{
  "dataset": "chords played on synthesised instruments",
  "input": "log_mel",
  "encoder_mlp_ratio": 3,
  "encoder_head_dim": 16,
  "encoder_fused_qkv": true,
  "encoder_moe": "top_k",
  "encoder_conv_stem": false,
  "encoder_widths": [80, 160, 320],
  "decoder_layers": 8,
  "decoder_norm": "layernorm",
  "decoder_mlp_ratio": 4,
  "decoder_fused_qkv": true,
  "decoder_parallel_block": false,
  "decoder_tie_embeddings": false
}
Rows from block 5 of the audio encoder of a small audio captioner, named by matrix and row number. Rows with one number within an expert belong to one neuron, the router's apart. Each number is 128 + 32 x the weight over its row's rms, rounded and kept within 0 to 255. All counts start at 0. Numbers have three digits each.
Before each expert's rows are labels from the 100 clips, of 14848, where the router gives the expert most weight on average: "strongest on" is what is common among them; "peak in band" is the frequency band that holds the peak. Only what is clearly more common there than usual is listed. The data: chords played on synthesised instruments. In brackets: how many of the 100.
# router: router (encoder.blocks.5.mlp.router.weight, 4x160, trained with AdamW), inputs 80-119
# up: expert up (encoder.blocks.5.mlp.up, 4x160x160), inputs 80-119
# down: expert down (encoder.blocks.5.mlp.down, 4x160x160, transposed), outputs 80-119

# expert 0
strongest on: vibraphone-like (47)
peak in band: 0 to 250 Hz (63)
router.0:127111092094091242110109101159147165059096089130148117070107162150059178116185136099138107149192135117101182072105070149
up.0:179102144119154133114216149131154119127119144151102092115125135125167082129140180077151081135125193127200096104117182107
down.0:154101225145213100099181113165152167120127137120103120064101129114127114090160148096077145144143167079165130120151120175
up.1:107160176138081079141133123163140146124106146199131122089114127162163134122111172128126125187132152119136187154128123113
down.1:104174058125162148113063134078097196145122152145186112141152145074123131125077099133077138089176094142091081111123148150
up.2:160136199149143125123135073167141179155095172118161146132112132171142097133118118110112140116170115145169139137107118087
down.2:146122142112166115082119156063139219137165097165164142141131074137116098122091115112131147106061148128089141087122104191
up.3:152115083117183101134119112093149165130152120178091125146127123128135094140179060108104108099141058082168090093124124156
down.3:131107110133097150143087139089175129169132189115198158128098103180153138122120086184101117132154116103096137111103103089
up.4:198130069084178094113132117140115139176173087156174157163158101027148125134112142178179176079123132115143083111132147152
down.4:096105069153087163124149212165105152063144132100122128154117222100138141121149148094084126147141158146133150190099100138
up.5:134115107153130112101134126105101138095108147158157133222106140180032097136143106137045146172131110116121151174095165128
down.5:123167103081164077127108142132144132144107100112102136096133171165119168191137150128160184105134109042128064116129118115
up.6:130119178105118081098057134171135099122068111209147099163139128170130124115157138122137106108108162127124085086128120150
down.6:051111158129147093151112214160125132141100125077173137144096136149135067132125138128135169149138127143128133109116145100
up.7:149129142078096223136089181139159155134129158145130096174098124126091102152147132153081127074149086168147135091059046102
down.7:135122103099149112045183161109077164155097144139117165059179158107123119131105190130093166198081182211076155097121132143
up.8:128119073174078124086150116153130140143074152113109117131178131175126108144119119155184128078127159147124118140145135145
down.8:115145155104163148139075159150172115158130128132113098109092106085117143122178096125157147181136150132108155185136076102
up.9:130144131144136061147082149128089109079106151068138051121155110095126163171045135155116123142114103134137150146111140079
down.9:147099106085149144216136101151135155117127130054116111080092106107083092092183143151131115119082090190119139113121143136
up.10:147138092090126110128062151102066081102166063090106136117191125163142096127180114129087119119115146163138125137114144085
down.10:150093131116126146156211118082108161144113090146224120120119122171065108122128137129161135107187100108129142121118146114
up.11:153152101183096103177131099135141147194158106132140144084070110113141096142085141081105195133145158148167122169179142130
down.11:173115093105123139138135180180101118119163160131151135147166056144143174103106105147118074135128135143135114132160150089
up.12:153150146140181088149101127106106139153157165122135128121124142133066125148078105115181102086170100118192147111081134143
down.12:102070068141146117156140156078123107145092152149178123169106069149136124122129173162138133122134108118124154131138086165
up.13:153222046145124123160098125104102108074120132059133103134097166114169161125171109112112078119170089145153092080086103080
down.13:109146184176156125091137067162095084122183107138115162081159146083144093107090088171137068163138169114207185073148135159
up.14:158153089119123125146111131163070064093115147154067173173099160098124130131130146181104121041156147131107113126094043102
down.14:107107090165144136109175160085081132100123047113125101127173124156111123159171130093180131155138163208108125124156169114
up.15:136113163158105099139180113127064111144095132145075092081081147141146170143090124154115141092095124210088081130072149104
down.15:153090145175129201197111071131161120104086166113124129113131064100168089079094119146117145065085033149181124096131156125
up.16:097086106108163133124128201126029115196219158131127137124132154174147179146090128147132112069144102107134129069180081119
down.16:151090134070182163096182158119163117114173108165131134096154160142088118142115138109113129082187088128111176143113183085
up.17:105156107124119097100131075079151099106196140184112205125118150127163101156083165137134114074157077139151084084199134125
down.17:109171127113085185174124118128094140131134127111144077099101125136153140135133160130132170109159092176146171109096098108
up.18:140160202145161129005109104148120177094148178096106135163093171077113056170112124115112135121192192130158135160164176196
down.18:120120089149128150132172137145127151171179138101165127130154124115125086151117138109081125163138160139101111133164112140
up.19:152136132140205144140158163132158141148091120117123113137171113163077082150089165025132152092103125150122100154155156116
down.19:175157115167090127156161102142088130113157195134143047129137088122147083120116114062111165121187140171141132113121091102
up.20:165137124195165081139068100118166121160183129106109136109157115176138135130079151159124165110119120126108113094113114080
down.20:157142118178117085136078201112123104198159140135179120136124068145169156131111138093132106119174176090084134099124167116
up.21:075141138178091119096124123069164089143154076062129138144109147126104090181139123130149107121071151131163081124139139152
down.21:108142199120147172119185155129113146097130165149110142177105122096160137088162067166065107173116170136123173157076084127
up.22:168106127135092131141087129158102234094191154076227112115139125163138121140116135099128121151071116110111162163122107135
down.22:056166233153139143099146089122111076164125122092164093151120108117154106105186135130129124130114085114162138133095134097
up.23:139108145171085048201148197199104180125126094156127169084106099094081120175090140088078150089074140143097128122146083085
down.23:136094117143188158133138133068149115158047194077069123130101182106144137120146119139133190085112125147183087137150137104
up.24:210223134151144104178131117072151093121134122165076119124141128119085120125139176038141136092133124131115150140048137082
down.24:155143148131078143124143167145168134108117134146144105101134110158140120164195128137110090162087205106137156050136109113
up.25:138121084100108104143151189094112080137142168106132106123093087120156079112186121074102146128126101154119074085139147105
down.25:150151142156181138061076118152138117105114080147062101086098147173077165173119141133094063126179123118112157135080144141
up.26:198167174159107163109090137097136159135111063111178215148124142126160128089136121116083191122165107120073115111120154075
down.26:131112113144120121126109107098078118148160123156138155151095154189142109170163116140104105095158162122152107150124122120
up.27:087128107165087095145143161094141145077102105177141161091119130089102160059136126143131148161169092103121194094088143095
down.27:121139064139095111153147136118152112148133112093160124128057145112114126157156075043126136121165173153128103162102124124
up.28:179113187133098107117140100104135119112158187089160105161175087163115144176149105123121154144109080174157100138134117162
down.28:130126124107107128141197087128151146144141117164148116085100124172080114150097136115179083142118093078094149131084042144
up.29:185113149142126075121151169046094167076150128174145127134075151185182142090115114125089159133153158098133114070111173111
down.29:166131070205062125168109072138178151141109136095155116144143169132146138114082147085064148097141105123135093127142142099
up.30:140161131181173181101098087105108174111125150142142125178111103111164105167073099152072090107158130101050174101130113171
down.30:138115114146117133145138136158162210103124115151130156109159149151098110162132143099132116128126091160113074073126102103
up.31:166100167103121088140154113117138149172162146088186177144096123098098094125123130116192070217176143132121075132134099091
down.31:111152125113140177122122104076140121157124121138088157134138103101156168103150094143161139053121111118113099091088124114
up.32:113160153106154139165152138194094146110127143164140100139178113127079070174147177132138124125104109096155104072107095169
down.32:114125112136127087130097106117135136134175134107084138121150110104155153141094143152117136170124114149119089153091045071
up.33:118202107089150122136167093118126103142148097152142125174098157105149079072109086142130164128174095135076120199157084115
down.33:115060162154146094114160087093135101160101128138140139105090145164152125141161092141164175140053143146092087202130086177

# expert 1
strongest on: reverberation (78); text has "room" (78); text has "reverberant" (78); clarinet-like (33)
peak in band: 250 to 500 Hz (38)
router.1:123149138164144057111151135092156142145154132076102100148102106078192119136105142177144115136072126154089137173089141156
up.0:114095109173138138150122164106157192142108073109163156084093119104149185127101147109118076156191125127158117143078069135
down.0:074139120125126139121178111119126089102173200122150140111134092122130140136159058124108134137124212143044066097145144102
up.1:131122122153125134184129159169107123154057111209142084152096107145126135103134072174139136165168173164141089143141141122
down.1:161150114099140178077094129152192164108175077136079094111157143116076104086099108148081172100149075100113180150144137114
up.2:140130161110172199180152112144084135133116134125068206130118134123084088170117107229160173106148190069200136102113142120
down.2:177096206091144100129145096110160108158157122187126147098106128110187143085208115132131116109117103161100167132098124084
up.3:143117178123175116127103070205097126160146170133168171149122129160159101082110130102126123191147134109120161136076076105
down.3:098122142139145143119167156149070083193112147087073063101160136113074175116073147159118136149124126161172143115125118099
up.4:123136100133187103143150152152091149103139127132104147090161077137090076076127143168143167051123123095094113104092127152
down.4:111172132122161154091092118132114164125098094143134113155139151187102146110069126162098102137190169164129092148103124121
up.5:131148136100115094133150081122114147088110122117153118135077142151207063155133165151112156083115137133110087050098135170
down.5:101146151215095132154135130122164043101127160154115147111131153191143134139109139113200174172089146102141155195109115162
up.6:131184121147082155107145101119145130090139055117144100091115129105125138113097154119156145105094114128137125121164094137
down.6:130169130154065195128147186097117145178150166127157110138143123129127128106059080120091152195165103140089154101114133169
up.7:158125151095108158182131132077124162079160144124093151124179081127131079188117118155118097063158161149169140169103113156
down.7:110179152095113115131058114140202128109155132134121146135176107107127113151109130136084199184148130119108119110166112135
up.8:106112167108135070136134125095087100150125124160170149156132142122174116090206149117133117166096067175104066097150128133
down.8:076143130130081094110124157072155125097153139129133106124180132098122128086164116068134123133104118128096164111122129168
up.9:086142156155115160123114170147163089133097125092135136134127078151127148136178166144144160093098106145175157055148173131
down.9:124109120112134107099106106147182132158097155166122155108140117122110054124140042066077107170111175093141159160156120075
up.10:109117177089099129142098107141142159129097157170152063161127102106183090116089137106098132140096180080177074130116084114
down.10:168093100164208135134148141128146115197144153140097130141137142110099103132158125163138076082129147124153193122142107066
up.11:151197149104115116098055154124060168124123063188118143140161079015136140117140211130191171130122104067125069116131100161
down.11:164120171118102132152083133218167184129084063108108123173101166170108134072061107092107162128105093128112149125105144133
up.12:125089128080102097108139148124114138151176136132163106156067174113071100183109102096155165128086180059112102108158099148
down.12:139108102126105102184131130082171177155085089062169105125125127152109208161081118094173150198131171103084181150113094141
up.13:115139139185135104142106121120108155186119152115100118167169111114137056169155105098123060157119141113150078102081145122
down.13:128144142143162184132088130128163164070170114131163098083102128039116151067129156123082147177157116154159106105157192111
up.14:099125148137160102171130148171121135130158176146134221109104119085088196183132165102141101058107111073171072078107103099
down.14:154101112130113175164098153198158095085098133130114119150085063135124165100080127115156119152085148134117113182100149136
up.15:164174134069127095112107147157149094148145108139116134101123118149145085113086124149142115100078133147174161150124091078
down.15:139171125079157098155104179103116087148146173133095128128094201147143041119112160158097147155134167129125121149071169115
up.16:165115160074179124127176215178121121086128100073152176174121135120101122123111157107121137100091114123136126074085149173
down.16:083106137067117120167068130156163137148097151177127170135124130125201102153075103157160110136109156125126109196142117116
up.17:134106193108085126132168092079147133138154149123122093180178154198149106168119111107170171146156126183159099106087132129
down.17:136167135154122162085135099131192154091099056089095141133155121125042143146087117142198122160158191097155163109111081126
up.18:163144123112127060128073081181097150137143080156109122126116095109123127108089073122153138104203205121172107118074080117
down.18:147147126109105134161177171164151161170161140096112084097142142105103070188080174102121126116107090145099153126107133140
up.19:097158125141148125099154114153113208126118062135121132137131182151136104162128150217110145038103145159103140138086084158
down.19:145071137112059114128090152132087064081172157185161123126113065212128150123097141080126110161143196142117122177124163142
up.20:080117147183157135068148175136124147109108134135144169162141107080124151152136108078111126077116044165145108113081106112
down.20:123136131084141093127131116152144138170162062115177099121132160042099074129118116142104136112179175128088153066085187185
up.21:099143120118145136205153094143172105080118096141141175117171134161159153135117168118190128108119101106095096129093049141
down.21:143110166096089104085147115130140157100064136158127164120081113113179141171102063121096134136135156090150067116169171133
up.22:131150138096117190175120117180142170126108101140158099133157179119107188108155170171172098141163140092139142131122157110
down.22:107051115118072186147120167155077105129119121139079144152103167140117144094070079074115169091137132146161174075118138175
up.23:084126122103057147125172112125189150118190196068112116157143112107123122106111117133106114119131128128117123106119188137
down.23:097163168092092138166099098085084116118164117095165150093111132100129143183125132130158183174167111109130100200145135143
up.24:152159133047110098114124162072175143135137161093182159127204142169146102093171121146053105091099172133143143125158170106
down.24:116102098147122114091122135105117077189071147136157097105065131118172166154133163090166181194154108146188121169133158137
up.25:128075105115128113115156113136057218107152130137142173126175118131080092135105141159083140119144137108139144139120143148
down.25:139082170146139139138138138132100170080115087175165185168084155168078101190160117085184057101094123179108148096120072087
up.26:131131091114132117190125133098126163075150214131098059129123162124087113112142102144141137103116148078117133087138170126
down.26:093178126123129082125133063161123166126091146125126161172064091146109100137176105100072097177122093128225094163187074145
up.27:059149099160090119112109155185123079160083095091138122080165120115171114139163093181148161079101115094189121116138136193
down.27:129127160115111172153107141157107116207133050140151118111168061135115187124113125099138149172120133119143137133106145152
up.28:094131163180138140057085137154091114168121078070085144123132110100049089154148094135049139177109121146151154122125158141
down.28:114183068103099100123121101125140099126149117159173175126175074147100162143142171132110106090108119182112150130104127096
up.29:134146128140107027092088083065194117097122131135132180118080149095153135199136171113153134108069093126092081143109104106
down.29:060110167129167132164140146169144139107099137163109084135140154171112101140106123124080127154150172121153113128119121126
up.30:145153134145069092120111134095111172168169111087125134154114082162140130082113126097156147136192234108107104129133117068
down.30:090097139131189099151128171125110138184107117073108162140136108135204098173098132112152125082155111146168102145116151105
up.31:153120060157136142209098121109178111163069120129108167184143138131127105125147035146077089122134109088133097113177158152
down.31:162135074132133089120199157036114176150104118125114120181094083120173111149122178132122147118105066141107058144100117131
up.32:120131094209108100110083085091115119133107121147164163168128092140139146156151139149171169128102083180128146104169094114
down.32:123173166119094122129108130111133109154152072142081150171084180112071143142184156106129116186141130161142139181103143107
up.33:140126139094162050094179163152076117113111151144132113180128176174118121156121143170146119156123153108178158131126122063
down.33:087141114122072084130106135125146156167209189000153191130152146203106150113101116138099141128142116143052139114123082102

# expert 3
strongest on: pink noise (68); marimba-like (47)
peak in band: 0 to 250 Hz (37)
router.3:145097143085146092205134109117095106144153131165122182154170136165090123121085070101089184108151138131183065130116163060
up.0:099127101099151228082121127107133107150156189097131145132076084156088092101089090161106139093142112124146150118133129130
down.0:118125148135106155131158129168101122171116199166144106108156090147121130148154100121100124118150131073077160112140120102
up.1:130141097170141086147194174131097154126118152134115132135105162145091143080106106131120155134161119152120097092106127157
down.1:123155134116063105146135158142157071175136091093135117122150120114150104118104119113128114169139111120132088141149119128
up.2:147142149094159134155175113134114123157104121135158100169105129157103074078186113129153029125172156143054176107137132099
down.2:153163098164110166111122070144155105120063114109158103133083075118166115104106115172146159146119066141106149063175137138
up.3:091130107203134173171132121128079189132157150216104117103116094071137139154186096073133141123137100117126109163115078165
down.3:103134190089097153109140120145144098170143149088183197127140128144140083152149159147163121088131153101166134160168129108
up.4:143107136202127091135125158109120111113095125152157114171072116160097146098135167149208103132092119114122182111104113131
down.4:142108178169122096141134173129172116110171114111132173199113160104102160100157100170132130130174093117144078164142175129
up.5:142187178180118101085068149109147095126078087106136089193106128092125088096125092149095158117133124116121147134111140157
down.5:096159124115108126164087105147105115115156188163163165121106157180138112135129082139130166059179121106179115115098114103
up.6:113172093077208133104117140110133137164095071091191109154084154087184102177162111140161121141198137145133104188123082098
down.6:117132151121156175147118193115167155104140101166158116112149108144122135141134130058121139114102080146112198168121079088
up.7:082119102109134115125134092086123222079076097166095150173136099129121088107147124165154129083098208114121148143114186162
down.7:133120101172181096183115121082112116155118089109139135082085154081122156166169114138128089070152100188153126123124106082
up.8:144155110092135153117066125125104113123157102137104152121078155078104124109123126110115129081144094066071111163123146051
down.8:159088112123158077051157148162098093129078159076103142112069143100066161139162075113120132190135184134128123108147126152
up.9:168132130164137137152127088163138248075154079121132128104163094196109169114074121103135145137151162144127188150124169115
down.9:167143117131159149141139135119189127145119109137128093125163084183164114110182154074140113132104196160144181096112092132
up.10:092086097114069108096115155142089126160114114103078188183173138109139109159139105155118181099096117096088107103131123150
down.10:159179101158134097127110150108150120138083138131208093141147123120135150130093082145097099118156090126135137112161115079
up.11:162131132163133137163131068114032113138107142075154114167054093134075183098150128128108218131103101064074075108098154094
down.11:143134185144136113172099098139147065144175123074133190136179109143145177124112065205088133154150130063083123101086180126
up.12:155137137130088143102118173163099126125141108121088132163076132119176099158128132128086165164174108128118166115079138098
down.12:138139146110112151101127205147137157100143176121126101125141151119153124135177079138143110144108109133153090117090137088
up.13:181116156149143141137085141122059056117173122142125132102123145177073166162141132126087094130110155169166125159096136094
down.13:138114098169112091124174065123137091156111118047071134206134137143166116133115080097111163149127093140130074080145120147
up.14:114040094143146086165168095103101119078095104086116217149104130102128102132112111136124154145213141096098122152143060131
down.14:165151145141146072122183143134148127176046087033138161093115157139159124135193139115132136138101183141074110156190119108
up.15:163060198157114128170168201090159152187115137147170156197148127184143098102090101103109147089149095100123128140099118105
down.15:080177125051133137172120172150071125131180098089143187111115143157104156155113100148183153135094116120149115117171154168
up.16:130152181076105164127101151142108110126153137125162145100118185145048074127177144107095127155070099097121101216151174040
down.16:149126103126138140125081189164133101043158161171085102128169153142105097113107123104149183130168149134162145068083126152
up.17:138108125138202094211132135133093136107093164093128165129145166111150056141154105126132150148188133162150152163133178076
down.17:144155140111121119158116135139105139142145069148064120180085180121064059093142156101131156112114151152104140166131130131
up.18:132195084138081042144093156187139135102164104177114161119126137127111146178115132148106127143098111107188103157113139161
down.18:127135117097169153124113121111161145190140137100121130092156102136129138070099120112150145113110146173131107090088102071
up.19:180064130114104124183163095138099111155159101082105142154111112153133120092107138092112085136140173082115156078183138221
down.19:139164209098096101119159017104118143144147169156072164136092197106089142142192162063117136183189123124149101167154158093
up.20:091113160147128178142111150124079124098148150205090178113151109130143148118118134160143127088161093160121115191111123103
down.20:141134135165049095106166155189149156136145117085035121110153143130095044162150092157164140118161082159123116182144112106
up.21:135193092115154137114183099099084116102093114138155122169104111098124144109128202107138159094104140191141075138119127175
down.21:144141108147171100136155141118181138097094102091125141103130112153112159105187112164110124162121117170128122109166109149
up.22:180103126169173088154087081130098116128160120133062181089110111103117123162046108139074128127129089212196161097145122088
down.22:128162127090185128169114095057109089156114199103065085181104093059096161150099183120100139149139157182154090107123166090
up.23:127120119132109135203084151118113107100096105129163125113085105140136203176141156163096153171097146100175129169111100107
down.23:104177130158086148092125182158120208192145123173148121145133124125138077090093142135106103112086136115101118172104094119
up.24:060083080178126102129068192144094166156109096133117179094127072120129111129103083133089091124112156127133192107075088111
down.24:175142148150170113110157150117124082058089138100094120053078156124097095127118132135144068134067110058109099102162100162
up.25:098114046096069148096183147159075129142132147099127107169105131145090121164076126169137062146114131146091098115114115145
down.25:109074135138123101128124104089170147189113152068110146111154132144111084135082075081125138106155106110080097129138123122
up.26:112140142155142162120155144127125116107184166202132074097095123145075105137092139101125160162102192121148080105121107100
down.26:098065112104114108111132152139153109112107162098137117078146068100119146105154147218135084102140068155143168112091176104
up.27:170086179078129124113173126068126086203123112122090117141099150091157137177132178076099135120115102138160074168125138131
down.27:214136120109171177117147047104170054156139118107123113114112172146129154140058165129103104128142179135147173108166099138
up.28:105126153091087079119082123120149160123168130127112167140187089128078198167136117096109122115178172144141091102168097128
down.28:102115152108140109105133122103159133122126183112188158137121140176100140157095158113068128162138160135163155135145118124
up.29:115177104137078123133171163126142095133120116141141115141116058151130177145117140082086156090059110128115115153123128132
down.29:106137120110165098071148182168149127165086130155153118107118110122141124099168121126115130140134174109129104157109118150
up.30:082135112131142117120151123190089127109203101123124140174189088120127093180059167172080109122127125120117146131119070111
down.30:118148157149151106124100168096115153141175122132098107141164144107136161117085127134163158070132138105144136125171128149
up.31:132137153145110149132108144183185157096176134108111115163100100067079070191143112139166083126095163136194170112102116047
down.31:152165147228137109145169140145078102110144121135097108151112148078107129146136121117116127161136100097068097161120111199
up.32:134162186121195155074155150096116143093129089124061137172108159145139136102076193086125156120113124140120105123147172075
down.32:136160130149126148154196160097098071077157092141132129141141135108114055114109145123147111105157094135177103140159190124
up.33:108144078118135096123098059126053124108186102149092146092202137066129084120143158138078131149108171115076092112111137131
down.33:143128116094102135091191152122210139075161224139104161175147177105157087137162132067113127106104140135182157083122074119

# expert 2
strongest on: block (54); horn-like (27); instrument: square lead (25)
peak in band: 4000 to 8000 Hz (58); 0 to 250 Hz (35)
router.2:089160163161170082091115176138097147137083153127125085128104078119124123114167176189154133132108111135112146084183122110
up.0:132076119121155087155179148088072090130167156094102138132117090063096176131065125105127184146137133140132086125205162117
down.0:154111159146171148142096147143102103159121084125070119179119109104124118068123202172125150097120121095107108113105163166
up.1:122102075088102140139080112158187172143133085128160129153144079141095134092130138163096156122116159127127140070121080198
down.1:064117150138086163111078099138126097167089100096199107125134215129105144142164161099129171102147137110097139145138104220
up.2:097155105110108059106116153095155167148088114117124146142134124083172088176130153182077130108148087150155086056065080106
down.2:145117146151135185112147129126088086120117114109149122139152092162086152080171175117111121112168161145125037164076085168
up.3:074126198148159092176111180151105097172174172150123150132088085165115168133119073108097139144159161128144107200185122129
down.3:153066127132184127115115158168111108119151094173071170133088145147137108103178149079154121116145119104150175164143114116
up.4:116153140142106110115144077082144162117140117214141117170136101093117111131124133136165141141182148131140101127116126154
down.4:131143123089115108183121103081100132112115123098107090142084197134137101118171152050131076123153125133112127113092108088
up.5:093184156139095127133148088164096181125123162160088166174148042107100110096135101069080093093108138125103155121127111185
down.5:150112155104068131124077173161149135072095094155111155106117149140110148127128085076118168167043129155152138130104108172
up.6:115118141116100110128168059131099184062094134164108180094148100170085073145137094139117052065162137108109140147149120159
down.6:055156138152120114134118150174113151136123131086112130151117094117144129139099132105089151163131079107095123095141048186
up.7:197113087119162105171160112069107114160126098047101092126126186083177132168166134150186113135110140142132095153141145113
down.7:109142148159068141190111125129132063137123143104080176128129113089054147128107156156102165108101087074065143128146153139
up.8:144137121140116169189149077088169154123148142178141150185146135140130086125108168124163141129142134134137124132156110127
down.8:138156138093169099103115117121066157071129131154114212159088070147125150129119131123167106100108135170173124094082153154
up.9:121046130180145141047096084107164158078144132078149131149103171106109193154142132090121135161143138117108123045108129135
down.9:099113112120113055164109160071100061071124121160114114123150172150140083183085110068197119140126166148142080096146113101
up.10:103171100195132097136132061166162153195076151095111191078148177091147055112121124109091128111178102101137128153162124148
down.10:158088185048138142134103131163182095124121090164107140125200097133159076097172121122099105174130125213110145100113197074
up.11:119138087162118171153127150076144128113169124182074089102166138110179090140111121119175120019186117074172111108188123120
down.11:136157144089148143089174176140137147148134064046157075096150191176111095108146130082092115159127186178115118098066126154
up.12:130117102154068180127096169197119150137106117130101162129110106139128103122091107183113126129138122143115096164130094136
down.12:147087170112144090166155160085116104154082127115211147096125173097195131143142101109123150133196162153125129144104081173
up.13:112165120125201114144114150159081167149150176132142147144101132108146066091092147166119105135145119136127113114166187125
down.13:121138088075128068139150136107132165108151092095118115123131129108115126118059127128146105109091132162154099090122145139
up.14:097112144182150105167108094141146154105150159168155140155118134100158140076154154115084083086121105148097133099156094088
down.14:127147106156170141148114142082134125158156108085124141127115141119112105097120145102137121060089130087199170077140151078
up.15:117123075086127097162148198100170089235064105142079127188094076115071129116117098114109104114138137132154115153081123118
down.15:154074126129105111097162148123126135065118134091125082115132124076087147143141133157171231137140063150138122152127123128
up.16:149052119112118122145058091068162108135112134052124173105089115109118071105130122160154146123093169125165129109145120125
down.16:162033107165129148147164161115067118124127086122122086197145075071132140159117133111182152123104080135097144121134210154
up.17:121170134119105080152135105187127140101173179140055138180147114148157088117151118098121097116107111098103105107102091119
down.17:118149066094129110107060112118157142138099113140177124148151128146141147126113136157130133133081115088085112126128140122
up.18:145122080160119097155101106166151146079113096134190103136112119121168076122155088149137174120128160110092104136136176116
down.18:116119148092150147089170121126101117099168063131139126140101089162169108158099148156124162168079141096153103093102100133
up.19:131169095152159113105090144119140121134148132159137129148173139082126086169099077096139141086134152124138153151088140157
down.19:115092129137154118148150133120145137081127050159093156133142089109089106104104124166158085138153117106198151097118152153
up.20:110150125131094104104115141144137151143122159119102197167132151100083088073124083102054079101129071095129127135143141125
down.20:146160150116121153088142158070166139144132108151148152169110163168103134101160042097139131157136052098122098134134126168
up.21:098170106106096103065136097133086133106165093132118123186179105138083146141102154117178163146131074146149137139166141079
down.21:117144181132113155147057155116101137198139155149165141165143152150147158170128136047087120127137151170129130091083157108
up.22:104098084160100171128142140147082189150120087119113132162137113059073123124072128169129161181120150149154074171178134092
down.22:142163148128094145119169102102083090107083155162115133170099095141096108151099162113151117150182092150119164145168111139
up.23:059114102090146096066102104125123099123151090133138174101118107099139096134149149138128120149157056093147084097111137116
down.23:154176172103146171117182128150067140119120121091123115164117160164142111118125083080142123116140137070131175129077138094
up.24:148201109126063139107129104142176144138092116162062136134127094116109174151066131153072179130111129077114100110106064102
down.24:097125110184202075150118092094115065143123150148140133162160100132123131078116147175082169151086140144097141121188106131
up.25:150141109105134119164134138136098140129134134180134126155100098149094127178112143172087146134136064161157083127126143122
down.25:172099079182133069121085072127088096179154144106177096070169103115105170134156155151158139101163185072134081114138112109
up.26:081119176174098121139170139161146132154116102111178137126142138150100078117147134128109113137131087104093129133141179099
down.26:216101099141098140122152150150156104050102094093129142098163089106115138123178137161098110163120160168157155120101176064
up.27:116134077090112119101189117099134130099160128116165107144147129115161106111134134167104081126141114120168150134164115187
down.27:140152083175057097093056120165099117088169106167141178100140060116146157066142066092110166084150123139104102208193121122
up.28:172054090106154138098144080118114099131141113135144155071085119164141094102065133101071130172151133106163121082152081097
down.28:135153187136080158131134179110131124122093093177146141169146122169214136106128118122175130097165135133168122156085075154
up.29:136157131138110122095152194137082160172136189129122193168116124124176133173130081182153106162123107092148129092140125193
down.29:087108155134059103099106173135142081091125066135140159115154114155151207185132104115130083148107133132127128127131129157
up.30:167120164105112161150129085080108149140107135104152137184135098136183105156111026175127132188088147155161128110104180169
down.30:091149122157043086110112192220105112120139135174087180152084115109142122138097128122138138184125085129111098146183114154
up.31:116125116109160167173122158145114166123153153138161122122071125140126133158167098126104207115143116094124117070133135105
down.31:109134166149109141142102155075137128125152167072086179128125123081160132118089125133116113096098076098097172127145190104
up.32:147099156153110124132062142149123173099075058123099155164113117123139079079190140164092056103172174204098172148152057108
down.32:081224118105144163158102114127102079114106161126145084064100175133115149097190141145120096133136132120159138132103172128
up.33:121106051130089081118176127155109099182095143070149148128119105150166185127124123071108146098112115143134132141152110159
down.33:132107188138162118095196112058138190119125111114096111118127106107153114107097107175104087106128110146123183101088165096